Rows from block 7 of a small class-conditioned image diffusion model, named by matrix and row number. Each number is 128 + 24 x the weight over its row's rms, rounded and kept within 0 to 255. All counts start at 0. Numbers have three digits each.
Before each channel's rows are labels from the 100 images, of 14848 (inputs lightly noised), where the channel reaches its highest value: "lies over" is the class under the peak; "strongest on" is what is common among them. Only what is clearly more common there than usual is listed. The data: made-up waving flags.
# convs0: first 3x3 conv (model.decb.0.0.convs.0.weight, 128x256x3x3, each kernel summed), inputs 128-191

lies over: emblem
strongest on: two vertical bands; ring; quarters
convs0.115:111103115136113136165104133126136105142120108174119095165140134111127152145101117114120154122152144131118109121111114138126137116085132128119092101118111111134151035073126129104115107111152119

lies over: flag
strongest on: crescent
convs0.51:120114120134103107104104102109133130131158155142115113095113107150045103130143099118137125131101101165125140129145105139116116176127144099103133157123121125090122114105144097099121115110102155

lies over: flag; emblem
strongest on: upright cross
convs0.88:144139138150134140115150153139137121124108131122120062128109121056143099120119154172092107105162110087140116101137129096101121083122139130117110129136074104132107125129146100124117102144108112

lies over: flag
strongest on: three horizontal bands
convs0.16:101127132141144142127140104096127113090126091080126134138070128106137161141115166119112173139098097150124139146170107120124182078151126146133172150118104136164153218088154144161102120133102142

lies over: flag
strongest on: circle; saltire
convs0.29:169156143110131143128121101096130120136133112098131077110102144066115162128102166163107147110169075121136100123148103114094125098063123191118144145081121145158132155123135136122126085098136140

lies over: emblem
strongest on: border; many stripes
convs0.21:122099111162139155101122112134125185097154132155117101124189141146105131127122126132088157110107109116095129151138112123128157139103131104160141106135102179118114151135088162142178138133112136

lies over: backdrop
strongest on: quarters; diagonal split
convs0.15:125107117124112122137113114136133112118152132116114117105103139064181101110111137127142118132151090085096128117102114091108141131101166136064071121125128089088117075072130121108122136132129124

lies over: backdrop
strongest on: saltire
convs0.30:118146074101107099133105112138085152108121184139133160089128178130102134134145103127124139132137094117102125120124116122024113150119112089109129097119068088116123058100085121124103100093132087

lies over: flag; emblem
strongest on: border; ring
convs0.103:126139149120114099113129146118094129052127127094085104131094129103119131126121146095135142109132113092169096127137150106101164099121119160114129117145150111146150119165101169151091079120170131

lies over: backdrop
strongest on: saltire
convs0.20:105128097115088125093107098132107140109128135109129117132156152102097119120158104122139119144119107093086109108118131082039116130127095102111105114129074114084118051098094123115138110144126113

lies over: backdrop
strongest on: border
convs0.101:112125153130131095135136109127122124136162143145122130125179146102087120149141093117129121146134119178081138129105165088123097110059127100126099119105122105075105064097066154093131104115130093

lies over: emblem
strongest on: two vertical bands; ring; quarters
convs0.70:104094115109096097134124132125125104084132144115153103120108124079134108145146074065145122112114132145120155137114137094131128110142107119117140141163107105100091087129101141109101119127172108

lies over: emblem
strongest on: diagonal split; ring
convs0.35:099126123132099127097126105144111122130106146149138140127115124072104115124110144127136122091114125130131126124156136125135104119094150119120115128123087105131122103107132111105118119139130120

lies over: flag
strongest on: emblem: no emblem; saltire
convs0.49:117139125114126130129104099113126122095126138134161139115117107183072149153180099137145110145134115130106129144099137099111123164110129127120138125108112121100131122116079133123103123125128116

lies over: flag
strongest on: offset cross
convs0.37:129135093144137106109115135133109136151133136125085130122136129089090095116118120139094104153105129157109092112143150105123075087154128127125121128131104151093130169126090129149125096160120128

lies over: flag
strongest on: rhombus
convs0.78:090123112133136104112129128122102142088117127144108139132091122125152152130134119127150111149139097167134124123106144092126141093128126124103115130127098105121124092122111132140123125154136107

lies over: emblem
strongest on: offset cross; ring; circle
convs0.43:128123147117084159085130106125128179148107126100107054144144062124131102124127149164116119130152141127131109139149125083161137070111220107128166151149135093164118150144136119107155124139143133

lies over: emblem
strongest on: crescent; circle; ring
convs0.63:108123113153111105092140145130123107114135139140124118114136121087120095114156109114122128106156107117128138162130137112124113125100121123150145109134069166116121128135115142166085121136135119

lies over: flag
strongest on: diagonal band; crescent; saltire
convs0.24:115112182106157144190105117116164124113158122115106161137154109115123112152143163153142138178072144133095139128161137115146139124115100125116139126138131162134063108094124125123093154110154141

lies over: flag
strongest on: diagonal split
convs0.121:143150142087155151119128121134129088103174155126082136165167154131153167130104126089116081163185106138165111167136144131135161136105132170145164110130143129143129160116082143143132104117123152

lies over: flag
strongest on: emblem: no emblem; offset cross
convs0.99:114145129099097121115098096134131169152126114090090071143084159077155132134139141126150115131125120133130151131132114086137171129139170099104051135110144099109101095111145100094125127138130142

lies over: flag
strongest on: crescent
convs0.55:125133119125121103141091102130134121113136151150141110129125125097128101122135080144136116112150131113081141103115131099096102099116124114076119128151103101103112091110086130099082104129161085

lies over: emblem
strongest on: border; circle
convs0.74:131119126141109119102133113131114130113143149130140148109144165117127102108122106121148148133161134137142149150102168081112120116105118130117130140140115120110116107084098127127117113096138123

lies over: backdrop
strongest on: diagonal split
convs0.41:119136115116117102138126107105113105120061176156117121133130139123142110121095110096125147104146108139118134141128134132140137082135129106112085162129062080105098063126114131085136109102139119

lies over: emblem
strongest on: rhombus; quarters
convs0.39:139102051098125073145134130173111140116083175146137144096059153129119136118139118105132142135129127094122116099106123154053127106098078109098114125099108158112137077115119112126112101104132093